python train.py --encoder_arch="vit" --model="image FSQ autoencoder" --dataset="rendered made-up planets" --train_examples=195000 --image_size=32 --crop_scale_min=0.8 --horizontal_flip=true --color_jitter=0.1 --bottleneck="fsq" --downsampling_factor=8 --encoder_norm="layernorm" --encoder_norm_position="pre" --encoder_activation="star_relu" --encoder_mlp_ratio=3 --encoder_head_dim=64 --encoder_fused_qkv=true --encoder_bias="qkv" --encoder_qk_norm=false --encoder_parallel_block=false --encoder_inner_norm=false --encoder_patch_size=[8, 8] --encoder_conv_stem=false --encoder_layers=12 --encoder_width=160 --encoder_positions="rope" --loss="l1" --latent_channels=5 --decoder_norm="groupnorm" --decoder_activation="silu" --decoder_weight_standardization=false --decoder_widths=[32, 64, 64, 64] --decoder_blocks_per_level=2 --decoder_block="plain" --decoder_attention=false --decoder_upsampling="transposed_conv" --levels=5 --init="trunc_normal_002" --residual_init="scaled_by_depth" --optimizer="muon" --muon_scale="match_rms_adamw" --lr=0.0047 --momentum=0.9 --nesterov=true --orthogonalizer="polar_express" --adamw_lr_other_params=0.001 --grad_clip=5.0 --steps=30200 --batch_size=64 --epochs=9.9 --lr_schedule="cosine_restarts" --final_lr_fraction=0.05 --warmup_steps=6040 --weight_decay=0.02 --adamw_weight_decay_other_params=0
Rows from block 2 of the encoder, named by matrix and row number. Rows with one number belong to one neuron. Each number is 500 + 40 x the weight over the matrix's rms, rounded and kept within 0 to 999. All counts start at 0. Numbers have three digits each.
# fc1: MLP up (encoder.blocks.2.mlp.fc1.weight, 480x160), inputs 0-159
# fc2: MLP down (encoder.blocks.2.mlp.fc2.weight, 160x480, transposed), outputs 0-159
fc1.224:493469545520558539534508384527515453510549557424498533474533531480535472562559510537451524426524560522549463475382435508537528502460416452551472499513424437528454474446520502506472512539494488534475452502575591473534443406458481431482497482510457511513509531448469514411581544521486507413496479474542539491529420485516520476609458514546503528600558495464508415532518428520511501531531566456488534483471512480462496576474570537540497462485531530470546527544472481501500480465546511
fc1.225:557577525546561471470523517471492498499522497476492497468472474535465516511514518519507513509473524523441491532487499506529481498495553521521508540434497452522469477486533508543423490515555473470513541542495528488453494498481480525494450476515486511545492469542543517468466520495511514479480490477585546482504522570512512483506526465457560480520493500495448432490452447442546527497517505500479560492538495529494475467424484515505507528454468485458481541531517467453523459487536463
fc1.226:441415510544465438455674444419370518470445528398484550417415516504473534487598518521523477561491498509563503485552456567453477556488415459489490469544488581576516392534445439467512465490515487507470591499613483442540535472408496559535564457521496570562458571408566563516466543502520499595476492546386454519547429544514470540506482521441487522520519507392521544453433461480470586517483480482536486560386389532537516542525573414511489503587534539430576622574490521519506462471475429
fc1.227:445484388504437506506483525512502513512501501517571495541567530482503494501495482551475488477499497515505492522547560504482465586431492465441460524535499547527486458510533553498489536521531466498473450457513475497502502527472503463511446524501439494510519496491506485510587516486507557503556483513478571424505499487470487458498465494466490484458475519464482469523477524495483504500500530533510489515501472551431487526541524543527496532502508487493486494510506441496485571451543458
fc1.228:523517418507518496559556462542503566488467432493448457587532471511539529547435483495553416466605507552526458512512466530530482533551537522483502488481477490552486477529445520498470522449536446536525525511496499489525444422507508469475479562478481427480488521577534550504477520508489501412453543485530567527497531456479437479513427526462505497471495495411498464531515552520433470480434535523496486470454508507599542544496478511533481558582489492506556495534505432478432502463458525
fc1.229:524495466446531596451532381485539466590461518437529399536507542523522467481565526554510548506505466442549500476499557443547443445482481471499514510518455473450499532518556435442429447520549460462497476547529567506429520507471514517601482492470561553482480492512497516487500523435546488540509487475497560513539458520442536486528462498434481523549490531474538477497515497475557525545549554493488543539412450552446531534562470494461500496474553574443556437506501513472510419457467510
fc1.230:499459585466465505507540454445500514544560425512494525489522479498465524516529444411533584473486563575482553471538595485454484413480478441544496489455487472519462440492485487481457563418530541524544501494585523496464511454513542483480551480464516476458546472521484494477481536519522419443531493460542485501488484474478538479508493497543403493461555507495500517502497546434560583498496545521544460487465504466575500512481508495500515517560505492560526511483482497536519475417498495
fc1.231:481460560549480538518497490498495572502527517490457511524525502471513536496521523525499502562479555569499495485468495463484545511486554446494444465533547460525442456504517499497481517382452475526501518503500521493445462493570548515545491542506436516495504557457498489493486429515541529533470512488477526551478586505503528476510490490521480502554465464512534443526539518509463443493507502519488464455456507468483509487498473508526509570490508498510506506490501508519495476458508458
fc1.232:400529459472539524531587443588467448542487474470488506526417520418585407485549470425476566568504591614469569505543541559464431480483433497480598567572539435581542504478549535508434485560501417432498452490447534454491539535416516529538497420508540604510542389436470490556534503430475525598427565458396522559520587548556551492493593511487447609548503477459441472439439498448385488441517500450460560497511483505507476539501445462465442529444470553485523509566536548528501543586504432
fc1.233:440580592527596471477476470577536467491638437461478471472531600419467409472473458425460513578560507423619532576384506521495433489573499511464488502437506363505480476551610619528548539450588446486500465417544499465505465561564435503516510472539475536537527484515535491464423496514512537519563481522482476471591463488501559565440449531397491377475438504523403522547463539497529500442581474426439455580445419468534538512407542569533486473553564523514401440501492512542581551576440499
fc1.234:487492518516487518484513510528509513508515545453491485508533494502505520482484481559474474514462510522472516478471473470515522474511511465502516497482525530513469465485515462497497552458474464530511493540473543467527498438512516549488537503492473482527521504495522513474551478494509475512483443466530517524465548474512474503510517489515480495510466555494544426468481499469536491501530519489504496474553524509474499495489545544509474519486439489507546483559470465488478528491531480
fc1.235:552538465478532505602469517534409451452468565402468453508385546537483544520527439543536511557438528516581462574432526582497535506538504534431564486401570525548350586505491499458508593489483401499514462416444574359502394470547479583510464424482422572505492619514570407420575426398447579510536520473481511519508516505492598483555510455514513466552535542453487611643517513420483414432489496455477525435421514573548546478469516549408503458493535515538584449578530504482376500421522559
fc1.236:573518482529512509501491522542487515477506490476470526499500534576499504524474511507539526467519471496510529500541455496511530492549480486520547517537473483515538509498488504480483480514514495521515463522506515478514459513436519549480466496511507525497480483510503529499513486504502434507465485504512516511517508523458475508538518497540501505501503516506513517487507511531540454445477510499490488482513476517528469468528483518453447481487452484515496461496464465511501483526491502
fc1.237:409521499489558510462520524574494530498428531460500479550603472466462489470436554592522396404515443479490478475456463440478550492488481519514548455489445570506510528473481527559523467547480393560545482500392459450510531487456428481440523504616541491552555475524559530542485549550499557497542539544453497514416523500405564512519530457492502505496504570496569528516546526455516557472475406528519484465410476553505482521495402491450421522518482542469534472531490487546453574480462537
fc1.238:586513498459464524490526475441378534447511503491449462570490557451439505518439434478501568523551531435543486511521507486491430441508548458479544561506448429528443509470489429429456517495448530637499365469504556534614476492447446423521572499489458500529508486598502566524493513497542465422476432580514454562519506441458508459507531414573506557656579443469495417415430536467453518648548582474610485539504544506492565480490450516529476534621550599457495539592432429544523476550485426
fc1.239:546515451518512497477595518502509492506560542489467443499488540469530499532513549473551530493466427509413522492450528502571419430458563493547554496477530478548537499481543425546436518492504467553509488495586491463470472500532516526487505491479477466442490535495470442505534452465484447478485546464487516494507487476534430500538518514465496501531558541447536543490421505488551449540441507498501497447453556503519532480491528543475486489531507536543516486513556539457466578470504496
fc1.240:490516496512497515510509500518502490503499508498505487489504498509503499492488492513498485497496489506495492510510505495483513501507500492504498489497491509498480502490503498497495513497506489504509487510495507498496502497505490495505501494497499508505489492506502506501493507492495507496496503508509515503502508494506500496506506490499483493495502497499487498506490509504506492509492491495490500509505512511501505503501502507492484504500504503506498502501490491495506505506495511
fc1.241:529501502452488528434487421489397488521448495528522528440463474479580480521488503479552481486412459506491486388438515412574503540532491525517381500621570449553505602611536510445499601526643513457519461528585557436528524573438489506384542483497544445506517458509562595590546604454396463392575517601536483551553515485454454434519547530508466466563559430431511502539457488524547435445562407499489513479501635493544515520474513393386378455525497393496492527538400543470566636486480560
fc1.242:497438518541443529519509478489519480460575483497433456536511491496504460482520476464484542524456463484494515430503517499510499460442577483550487489473485479544489516530491483514528452549526539554480538474531506473528530476490500463484530512468511501542508476496468527529493501545523505505467496540496490568468476541503479526498506569514520518510491477468514515509450585471492577536476516492487478504473526543505482522480465476490518474531501547520476500453459438530486506552472474
fc1.243:584509498528513474524493560518527543431559532465443468596536519462557546590671558517568536543488541565532563538375547572541504532569471490555512467445525441508434538412494405488539587476487411555464346522497537425549456498435413476438475475604410577501470516577493515464582428411495481531438428486499540565483456468557433471527523435510465473540502483437534495479487509459471366496491558526415550515516534527533429533489535532475466430467432420592540518508582492522472506429469484
fc1.244:528461480389494481502458560476511484532519531523529560511415551504495584573528519440464479544490517534454510504579500491460522493534538486476539519478497468577532506487444520459435480433448503525544527451487461456512509496500497489561554518567490493470459513560439562540535518545507484479495538493487487539498481519563496483412457478441518460505556555450492539464458530534565515551529457483534462565485496505479496527397431453481515443469501525518498484482434464488485504469521504
fc1.245:496531465556574503464512542461493444524557568487521557501502490539426576446621570473484551570487462569570532567379546643459462504495467463473565438449503446542391535565471545601512589515540479441517521564434519402533519489510437561504573514458525512475488457547520442383531409401387642560508532426491507545510529638508577457375602516534445454487449612548488469544561568528506352460532536651514342373385494499447470454475456540420411516398466455465483445575574439509457571405495501
fc1.246:479497517493397516484526475517521469508536472535446541464517511500468501532482529492553498530527534542554517507517499478492488478540466462565503526400489505546482455446517526521545467433497507496545556479526559507459563485548526515513538539425568485504505506495531531508532530492463476522504492491489553493507521502508441514510447510508478553532504489484432489502528527489483453506489478448480573513389501470463509498556436511536416462486415480527470544508448542481486541502477483
fc1.247:476518463500550490552545473464460478493500515556508520511470515481459482552506517470482484493523481508476493563556614524511458526487494469481498522544495456519421538468488481479475420524567490512518538518534518547484470452535465485535473517508520511488493454487492486499464515519483539514518527536451532530493496540528481507485492505454489466458511453488430441520486511462539484535437479523479493488444512530518543543424529499540488509531440517477460491443533485488533507552556525
fc1.248:432519473461505492558424518600532472407568542557510586539510507558515527530586553511487499455473469483437433466563493490495530505522429397561527442465470421518563440477517495467519500462462385526527462538541503475541568441581499501481453449519560464474488510450465502555554556595558417534509459522544425548433547515501526543536411492493486449491567514402530546431509523547586493470508520465510479501527484514544398525455449457541526434457548515478453544504507487501438419480565539
fc1.249:504494522523484493489519484495483562512456493449529515556539526526489536489497570507572491487470460518482477516483512550481489446467551542490469498511447451460483520452522530525465533520528466475496489518540470472481478508493484478512557466504505486485548521489525560525488509524478486497497524510531515503555482504482482521555511439489496430523525534505469498452514535504507512490521520456506487483484493489483474467505464451466455517532547502497446512531494509489485459475514563
fc1.250:534525473467506524503569511479381494466498462488502507542560469558537492445488515521498472451460556556526457549554497495525520467521487537390518482486564540594511534422476570533438407456499474503519445491516519522434491471515493442487469490549481465498567427511496476496572445483549508486560541477592463482498482465492527489542547483523433560543521518449514513483512490527549412429428532539526480511442497486537613540564511489467553506510559496476499410516500543454473431535481463
fc1.251:530546465511519547455490438549525514560486512484477508469497526484488527466480527501445500474562472526530575514529496495494507504525502474537459536492461523437512529486494494439486494527485466541522476534528557479459487505478523502503470519547475537496536476485528493497486502475489487488516482490506549518468521455541522516531525498502526493508523518486488500492486513533512441581503489497490479481482502519488446537510486536472438485459463472467477512507511501477500475478506504
fc1.252:532506513391531488520527535450556567513497538472508528574382544520562549502491502515413505475487538538463494527479462467519503458525526444483541479491516520502516550526527583441496494465544454502522532470513481519473531496541461463492448539606572469559463514518454421531463543532503503484509487482506470422451479464489517555489513447519477464447516497447486502497488543484579554504531493498487452576428538525543555474465468500536554475490427425552533483517484475471482552483474465
fc1.254:548529493472479524504520540501444490519528481482454473537516441536499528491544545430540500503447491535461503472489429528540532513558511580480499449564515459554487458478465521510424527512514471550518456488514531505484444501433489504508485492523519478456537502528521490473542490540510451484500509450550451545543482488538495448568503498508498522496508485446531459511479520444456504455474550542495558542498498489491533530514479462472567514522500448443447480504504459537498481530486503
fc1.255:507506489493498496502499498495504492491499491494499492496500501496508496499487499491509502495503498501504505487491499493496486505504498491502500507503497494505503493501512501507488499498493486503501497507512499494499502502496505507503497495499492506497500498504507503502493503486505495511489506498523501510507495499499507499498493509506522496505505501496520499509512481494500505494495503498508493507499499503502495493505497497502495505493490508504510515502512499500506506494504501
fc1.256:497521506470473503506558478509492529533453531475502519470546513482488507499528510509499497509507478497520474528484477462504498461539487486485516502534485527481490528519494501509518507500478484520487502515515523499471500514495506465490498499536484516539474490518521513513529505448473523449508507468465543551458513485513533504522512486487476466518501513506480484503523503522488504472518486479479539489483494496509518482495478485503486510516486511505540461529504509505453512484489484
fc1.257:562499433529456493503515446482497481449582517452532447404570525509465380444444557445533473495561532526472590509532435520577489394513592391422507504437541518504426472510478510549522438568506495481486526475453496475431522626518529447522562579544524504465481527599450471492462500500451537508458577582453521477463556515457537537480523531574447559472434534431516514528454430564536489432494425508543501426475496482532485594623480523611487524436510587475478504494476607445503474442484525
fc1.259:504504492502484492490495490517506478490499475485482487511527496504505510501514487490492534482504506526465509500498479511519500502510515509499535480503526517514512498520486466474489506476509487542500503513520508495474489507479521496512501477497501482487499489501514496498491495522505516466514499493487489521505512466514489487506495461490507495506496512503509472524509482512516485492493511514505488509498499517496518503518501484486503508508510493496498523512479504498514495505497497
fc1.260:530464573515499499551541459454503442504509483511492484465559502540516450499506536445558557460527519572461536506490494528478529526426487514505440462460493538490446532549587550465532477461513414501524554583450503527576522425457485496466441555403474467486476482488453464498503443476485496526547469431459513523479424509446525521534497555478475497499517468524475467482557527504478534500487525547441494460482537470486505565566528581519555516485491506427529512539489543525513461473512496
fc1.261:507508489518527482517515497482473458467499464500454493530532478495471503515469501499512541469464522530516523530476480508499496517482504476484529517514514509475515512496505497492505477515499485540478508527527487488477510501489486537497493470555514482491509453500498511499530502494510478490534537500514502520517512491477530476507509470514522488487511523518530477488506494499534480484474520479499478501513493518477521496470497516503520518509515474496488501503460488516506496497476489
fc1.262:568473463456514507422504574546490395508437447533495550574415502474534556642456424458409511388572533476486533509406475464512431537503576460556474534402489573497420469510452534623418554586566426484534425480582525421644421383431478426453530594424627517540480420397489532600673530529466540521423514531516523590457476463428527453545470560445451516531464596598345466597476506455612512443500543605488617438607443594512548458518470390521520425624499434468444475474471549478519522505461559
fc1.263:486578443538464447530473470417531444507486477626467510515615570560549475537490583468506481517476500486500470568548507562548434557567547517470589460440514467528564508532316561586450645442424600589478457386545517451557440447494497608508485434515444626525456462432552439485454486601470398578529623568409540450574482389548524479388494534631578396538614426518518524418520487458411513466484476544574497543423512429603393592513501544513530472383518464485470471428439411508490451415453642
fc1.264:496523451421449472526510517513532483471543519479561495479491502455535488524487483557486526497533486536519458446530587464487454534499456514573487486468486514488483538521523486518497485538535463529523467491491444512500477456477510500535477556475476476496513452497528507455495524484488503477470473533530505490515509492500478489469495563488534471470492491517516514503534501448444568513515490489499513514490518517545521494497497493531497433473467440538574508469469504452498545484524502
fc1.265:464378407497476492597553356466596543584543471518528499541523508527561573438503493459417477473553481451488537584524543541548376512524349457439448439435504530578453490544455416494418505552416619551486466481488544487494482557520517513396494608433514527581538504531571485488498511494427524509414593461507547529456562448543508563559456435561469461492524476462427475509436408493580504445441530450412483563483511475490506475557408563566538533578450627585492509504595530467507560479515479
fc1.266:511457492459485472462509490457592472454586408579431596459451532581554577457552525465517460469509476566487455508517471419472457477474470498543456489508533528501522475560573497458459544580541483457512534497581407469509463462553460422464557438510555489467449506537515482560468495554524498580488535439491474537478505604479510513435504502497487438510501559529454492492537556521584450524514489431591475494452444444553520499511477512522436589531465491614512507465534499457474511409530499
fc2.224:529453503522512460533445575514517543461509523520485515540536512522430449451449548532505602462472432467492458504605601476497427483484486429541533530454510500480477514560475485509539530416534505430452430510467465555503510508443510573479476581469496540530420524505546441510492417400501475534523537501419499577498498466532469484409501503506459496499547493547489591537456593453513502522540473496452456561561469510471505507550421484464473547513468480533554452494597532511513505524407478
fc2.225:518490538510561539491509477516490536457466457466501512511504456473505499518521404475486489485468505473522523481508499502502483513501495474508521465527470503521478574481534516478503496498523442499521516575442485491522509428513453432483499517477529506532527513546474529517519495528458485515509475529438550547489489501533517509487467530511517452485479491498515447543525470464548472573438461470484577461505538492558485494482541482517520548497509500459496504494523558432515515495537498
fc2.226:470468511493475507541511409518460549508422456504517476417434481454435468560485448559470396472450473518373493477527473502484646521538449534542487489442390579506563482498349531554526604436493448494546443466479484446463457471512520571535505459476491536383551506594596493460606509532455475517488474540622517536406458545510492500526470515505513560412499432527508539545575528542544569477428529482549501480600472551414430450601566560560494460444494519477375552622457544505502623573482537
fc2.227:542548518513489547566507482513517478527465441511448465488493440462438525502457493497508531508504463459488535540485462490494473506572509461515508461468482468523491507512469509515495525534466473496500512516581584456516515488520533493511542503528554517458508572478534439487505507492536530540497522504438519544516399481576540491512532529495445446537532515429506544476485515556507506500501412467564550558518412530437545437465485536524442453471484463487460433454497562521511446496515550
fc2.228:481454538586462534500437480485544445539471440489469499514557475519506518542507452566448475496450440485546547493523494517497510540477431443505538488472472546502443484505532532538508445547524483460537474474444561491447498469538464502471445486481526467549498458518541530487555479548463521514529548457462549525485493523523552545501445513454500483476499498477508426418526490499536541486385596480496482492531421486480480526438531558495524464536537513584377537536519502498529500492551503
fc2.229:546465538506498539583510521462498478461519482607521589475456498491454491428484515491468476455504450494509471501485521500501556431371521563552572514433523438539546485484498571545435598438507523508511468587552502516454538466526473509428491546479494509442443428497500542532516485583479491433496519552466490492434532471577431514557521573505481477500472439531448555562468558479449519455507555443467484510548538536518443396544415453521538449433498510583437548483464489466493551547475503
fc2.230:422510447575573455566496465601513520466449484498501499538460556579533563463506564513464450568466481512511455505506448484478476565492539512491585468518491510596441509542566510554504471581517462483526518538460466492540463574541531441479485470506476484453478464560525508499444512511552517480470532454414458551552452555488530488521548440469539474551490537485507494522493431477481457465472512516475478459485493508463438431481576480551497481533501504515448434516449488538509532514447468
fc2.231:543495490501495503521445512474474493479474480483515478543479511513536505526499527517462526553461484480469458511536531478460472514503562541505578469539480522525538542468567460493509509551504517472504535473446508551466510566518458521484518500473446532515495432468477463484527530533540548464514478460451426469455497497478498473523544472471534559464485518524459486464453513471439471461513550539559537486479458532525496543485481482500478429498520508484549527482496527469473516529476492
fc2.232:487465532557555453385475453466498465417561550461482557397479668522335530434436384490524491523540519472437471487595504555477443496589553589415466455542534453524544505522618486550472561515517586437529504537498507495466402452574577509511423529459406545411606535554447581460479389461571494428589464363556430552657602419419572518485538390572514584500569474512510536456485530527522521534457466576540509404439476440398554462539451516496491496427475532464548498416512445524546507526467618
fc2.233:482399472481477563583452555490568497511513578382426505479546537529570454400552565433492524600523484471502581563424473507526574477485493578556467501504464490486576395535535595415518433483402493560434540446510495591476507514465463621554514496478529577521511558464454499463455470537385548463455512527476433493437486551435462541567548518501428465435497497606520463505565455567538411508578452594480506480520559472502474373455500551486366441540460517506479503549420512517560485542495512
fc2.234:523500485464523554480453468440558505510488522469511528521525494480477502488533478518508505530508515479500495486544531523497474541455477547511520535488520514502509469512532502471474483491488466454528546465491506516503510553454491496480491553463510506510480521557484471478450527549469521455480513505474483479531520480487494517489532522485489493493529505491479502523526507549477462515458455461521506538489535513540493449475517504503526512499506501482531464486504578477452495525535501
fc2.235:501541520553538484603486442480579450600526481494447630389494515439495560426586422427465443532394549474591508366471485531563479543482492577449498462569472554565431477565493486551431398522490482470546580505462477493456568544451473534589476431443420459570540475517561449485565551469430504598506586544421440532428530481443500534497516508432454563489478512493544434545445490448473507560533580591540457590517486540525566511527474462340499360548517501430561530361415421502616567475505615
fc2.236:494502511541488484459507504464541475443499504451503520548495480480523535487483473499483486543427480470529497549510494465505482535513484523459478518480488491498483511490506491510540500486495498497500517520516502492492500526500488490497500495530535471509526506507498520477503532484491513501503501480487510517528513516526492498530568509462511511509505479509530462470501506521505479525455478511501541501512513510520497498480501536486514478466487490501538495494485513511477488478531478
fc2.237:522510431499509425555499440547526509440512577520435458448519508504499464515480473507500552495525535503469421469532482509544544548482520446549548470469510544521440521463573394542385513520494530487490515460519503578494408477528458533498430558553480539410506547578525536506497563559516499433499499468550501506504541475545605479503469552455446540539445518393380502443477545451394456560535438450470498568503563576493499548554569443576501517493463437537480496510492510426529528572507476
fc2.238:439524508495503473416544533589524565490464453427548507501498476540574504486523488538505431508448450527466489496520494540495506496434385555481511463505486476556404457506536512506532420516525472478478570535491517505408485504601541491558587457549530495457434455490524445555512505550502528559518638584436512548524502545500414497475443518495487528474477532389495564487492544497580478468463503487419511489450417526538446519534561516528552437410425410461599455442520585456521570536486560
fc2.239:512514504470468504479488569538547578428497512537520524529582404469507517491488483500499479540495538477465453493512489555431450522536529512451504560516479531588459566480515511488516476466511475512544497526576521463472559543432518548478520527510485507514463517488493457463497529388472515557489559533412522482519485543468450433524520459472471470512459556489477530477499475452514495496487421460507533489571541469480488490504538540463514452544487455471500463535563508525502520464491505
fc2.240:486517487507504499494502492493486487499517517481505507511502492520510522509496517490486491514485497515524494514520503495508488523478502475492520481486514492527500516497499523485469507475489469512493505521501503490508489512488493482493515507510511479492515470515480483501494526518493504504496491496490513531515489503510520494522500499496514519505498494486493501482489506500504487495506475516506486513489487507517497496484494518522520495503517500498504494509517509513485483488502503
fc2.241:514471496447530490509494524464572530558481517562444461449496510514409408548497550526510482542498472583536515494515506519370536465475545560477560478538490613432550473493487417601571422543624478566412621431534477478469405631471526533569497593540455445456469527547553509523523449504509603546453469476507551420618463461420519399475444483526497405461477471553554472516524512496367529433536508528518507432475472592474464624496409461450532370476463544465499578552412541501499393541495468
fc2.242:510551455481492441486504513491455512516444597507478519476522516582543556472479526513498457531480461507513530520485498431577496503531464539491556517522501513510460554488489493506491509478528496481518471524501545448459477490523483547480493515536520453505475510490499470493517502429482493479537512509458531501538472484480521467462508423536526531526501471501514509532500475494548466482457493516508512454485503473534501456516564538468498550502501468493518495514500505499547501485502427
fc2.243:462568526623494489558509479510514453489532405413424547495484519501555553493450419512521515523441508488595456462434568593487455482504507490523478531483447469484492562522447559397527426508490527563472491559480531425445538505483466422532445512451526491449495505523492446503512573413487512551576597528512470541498494574477493453482523601437471468466380611450560485544458550545548511571444481462471445518524482485522587475458448521425500465552484455502599546431566498513558458470577447
fc2.244:489517503607621414505363444440427511486542476565608533538480528470536477494576480456529415458636470493497530493466410472559479421393581538524624447493484490454449529563511493423525447451622561415652473570494468501417464448546598545452442529515530532462386484513609587464500398487435533376522410520499438608538531542438474512497537577624461501484431458450502594521538514534468528419360514451472503562549539488503483521537470523528457506541572509481472492564558469592450507454414465
fc2.245:433445563414476505567471417568501498508528557452454481382403453522477433441503535512493466497482575501499453536505566490582522391620488547483496416532507409500533424459392450505541438486446506555480470484465548562575506529551543539559371453452386434392550458421685527575632546523449465456519506419575548474438573480405506467463487536539470537524529542501429631497449545481476595523446574474585510477607538450606502475515522478507456481517637479480472555441452497522462605611499463
fc2.246:503495471476554538509480444478512522505488501525521479529471476543542453501483517433517500467508525468494474466485481508448492590519499476542510496539537520517503494477501505468427477569452512522442489473518460494482439552497441554457474490540541515511497532479500504556520438487561515525535484520552518513446536502537523501521537497560525501476488513520504478493517466511524480503465477519509473452539464553516503568485522516550537536485499452520515451532511511475541493464519555
fc2.247:526471554561480527429516542502494497507441523481549518460477511500485469486474431541547477556535493490481425462493523449540483556558476539491527465519464484500503541483508488476520555528448518480506514479510505489512528511453525435452453490536571485523497504523519478424485505510459496469457552519568459462470483538493507477474503532451548457533486557489482537480527443540486521491501473438516574557495461452526466466490504539489482508464470506531485462473566560468449561518471510
fc2.248:513417552468453456492466538504530474527451554470468432415492446536412560477444517544603537498545518502527502496517515546575495458507469505442453487507573495474509592497459445475481500495480540440491506527520417531476486525447483469495542467486560481488537480554500602510429505464483536553468554502456512524520496517498451485429496535570467510462541504615460515491453493497507488488547556465469480591511543522429500553552440495507491551518466517524522510584438475541545557472413529
fc2.249:531516526507456527487532542554513470483534553482509477496459527522497466493488499502517484484441416499504525500498485517504524492486511529442478487550506527514503527489512570484483508484489511539480527462530517511497468472487482506471535519565537547482508497562558484478486526494554517540509500456479488486515502509466523499473489530444497516519501536423469503542471503499451530470520460538489466512535474474534474503532466471437518462526492541489493495521488500472486509513521506
fc2.250:485465466528524478548508421492475455466561519528450500508551550508548568531493439513463508565515579516540475512534445528524524489497383479555434512462581477495523534498421468453505512434478530518473531557452467473595458508505516606508453476496477536399506528552493517436484477565470520506469472462400476459557546531491500470502503514485540568533486426489466515512431531553504491497461557561494511449478512500491450511586516461479497474442518490501576521538414450538514523458481449
fc2.251:481498522533470502508491501466531451508470496456525484550513523551524524466537448481490510508524518498509485504513519493510484564480504482520507480478500471516496508451508503467475486433502520463497459524545499473495472531476492461485497557478485488534518490501456542510504491513515498514494494513493467567539500520521464461577522504541532483535478466515489525497537453553500495514508473512498485511498528474529478501503468510531510498516474491513544439523464513521476433468501474
fc2.252:498494576625487496429466534430432464455519504568511469474547509428454500439463448497459458470549585475486464525526467528474506438394554461548479480465488472570540524482460467497587414404609547487542406511486443575535498541469592472485468477464458500450466532442549595515467482450491492493483519507525490567510509565487487519515487475599502572466528579518504595471505479584489452464482525513475533502573507480485431556512506463492505459498604521548472537591463458468517527487416491
fc2.254:494492505593495527558526481492497535523533476538483482532535507491508531547453481448506523519453530459505502506562456481543499489572490466546488468497493462520478529498455494423508469482516517476461509530456489480536494470505525511497431471572505462495541470537464503489492554505465504520497463521462475499506519482519574503472512485467509514492522494530494490459499488539489494433444513499449485513560542480502437472486471534490524456553539459600515515532503451507487510488547511
fc2.255:504513481504495491493507498501498505502506511487505521516489499507520515509493521489481491530481497514514487502509503485502509527482510476505516479494510493519502530504501531485489502484481482505500528521500496481512493508491484489496519503509501486508495462502480501503499526518488493511502494498503497520512487508513518491526507493492503527505501505470493493479482492507512494478499469516483492507487475517526495515493484510516519499498517504492494492480517508520484494497504501
fc2.256:499474471455503534491538459505498464491503543497502504539516498518501521508491527470493486533480480523511517490514476467514491512502495496507528501456534487517475506497468516491467506445492498493478530495506542507528489475482510463466501531510507505484521494513483516499474522508494505463496496511473501542510502496534510511481506502476518516505484513499498475463509491497512511498492462518476539494466509487539502489474497511504534512483493482496494481526520533542475482510490485
fc2.257:531600542446547493531526550481444533509439450522515480529431551504509502469502453489489518448477498474455453479490555473462475507498476569536538532571565556472512420533583561523492567464479497473446442525518509507477445548492485567512462468440451561546507469428545402637536512503562550630529433517445482443565495520522521443478478441429425427505568519495495400443513490444516517457512519538575526521569527457463536537485448479457464450529469418479511482474487611518555450519534455
fc2.259:532500493522493509512485491490494508508524507493500495525500508517530508498498528471473484534484511497526482510531503496503518523502467469505502485496504509528509489505495558491459509493509502515493507504484504500502486490500486488468501483516487472500509489504480504482525500523489480487515493504464509515519506499494530491527489455498503530500500489480495496495496496519482501494494494533495516491511475515506488512486472522513510479494522510508506492497512523512495505486522496
fc2.260:476441506504531429528526432430514498407512491544543475561524527503492413423485475513535451476528484473550478509510498525488436458492565501538573536488468482508498470446519444535433501529533538468464386453499473489445577450572475573454508550563508540434474523511568554538551446484518534511501557517461432471496582507561491477495446496516572463541442470531465597561527497477495487541477465496497547457597405458496514496567458433445464574499589448551455520477547494509526532480463568
fc2.261:509532505524513505528481477473492511490524503523492506528479491500522527521509510471483490527470502484507488514510490463471473539490493477508483502480522508523507492465502536496473496514522453531507528513513485484516518503479504527516496480525475483494520497527463511464492510526475469483513472516487514521526491516516520502530519502504512527485513487483510511476490519537515476481478449549518526500490486523510466528483483508512509494463500517505521488475529500533485490461531476
fc2.262:376579495634560479451402466503414501561475462529552508506455473429473474522517551428494459536456450477480521564403505425486405537502512556500581562479455586417534390434590533453438600484503531475520532503593574535558530509400467398431627511510556426497465537377448548650545506413503498508489549494568456518449573452475434354454427566497495484428406581573505416498491462490540585539484501552533534471501548454535479457550501424478600538509536578479329632516403447505470517577539614
fc2.263:538517441308379385489465512518543525596501511583552513408546466514549528417405409638541464512500474464478545474422446583513473437337429471393539462559555425507538541491522394457566478501440553418523612532404436485545546551426495552558564461473506469534475516557488462390585457450448509536511427436598550464483455525468441528542545600600499512462531559484335396568531497489430512446587557427502519483568453519566511532662558558527576602513532534585547575530409579452534450474506562
fc2.264:532447527516570544493474517467511529550489474501463453533531506498486514506492443498490486496510520502493510542489491497535481543484511497494516448511518480503525486504501561453532547478496524481489519528518546492483546531481522486511505551450483439522496502475475497539524506512502516471468547493495497542513467518495477528503495471510525494533491493434496449504502503455502523510520501489570525488477448510495452501471510519512477516520469516465504504488494515511460511515475480
fc2.265:525522454452477491566414537570493614513583472586573492408516465439484480531511590539461520488523501510504615547483408510510448438575474490353433584448441468493518484477515537533538592529407518513442413475515429482480481537458491492450500562503530453464542544445533515483492484480424538601563521494573455478446438433534489547439538510436543458503532486492497540496475420505565540617409362585526460561403541493470497558493499453458456561532477480522360473601533556457553507441522609
fc2.266:552553532511533477480439548416487525505455494467560458551499596457461479422472538472552382491526515497485553527518400502476515379415589475486508501464474446543520506504478530446522526464536527581581483480452425532440566492582534410453459524545419512520442522497528562530512502481418544506546469574446496511498593451549431447516496535565561443501490553537503582499442487548450541542430520438484520546551630558493480608484432469520442453558504560476408494610488406502439476543477468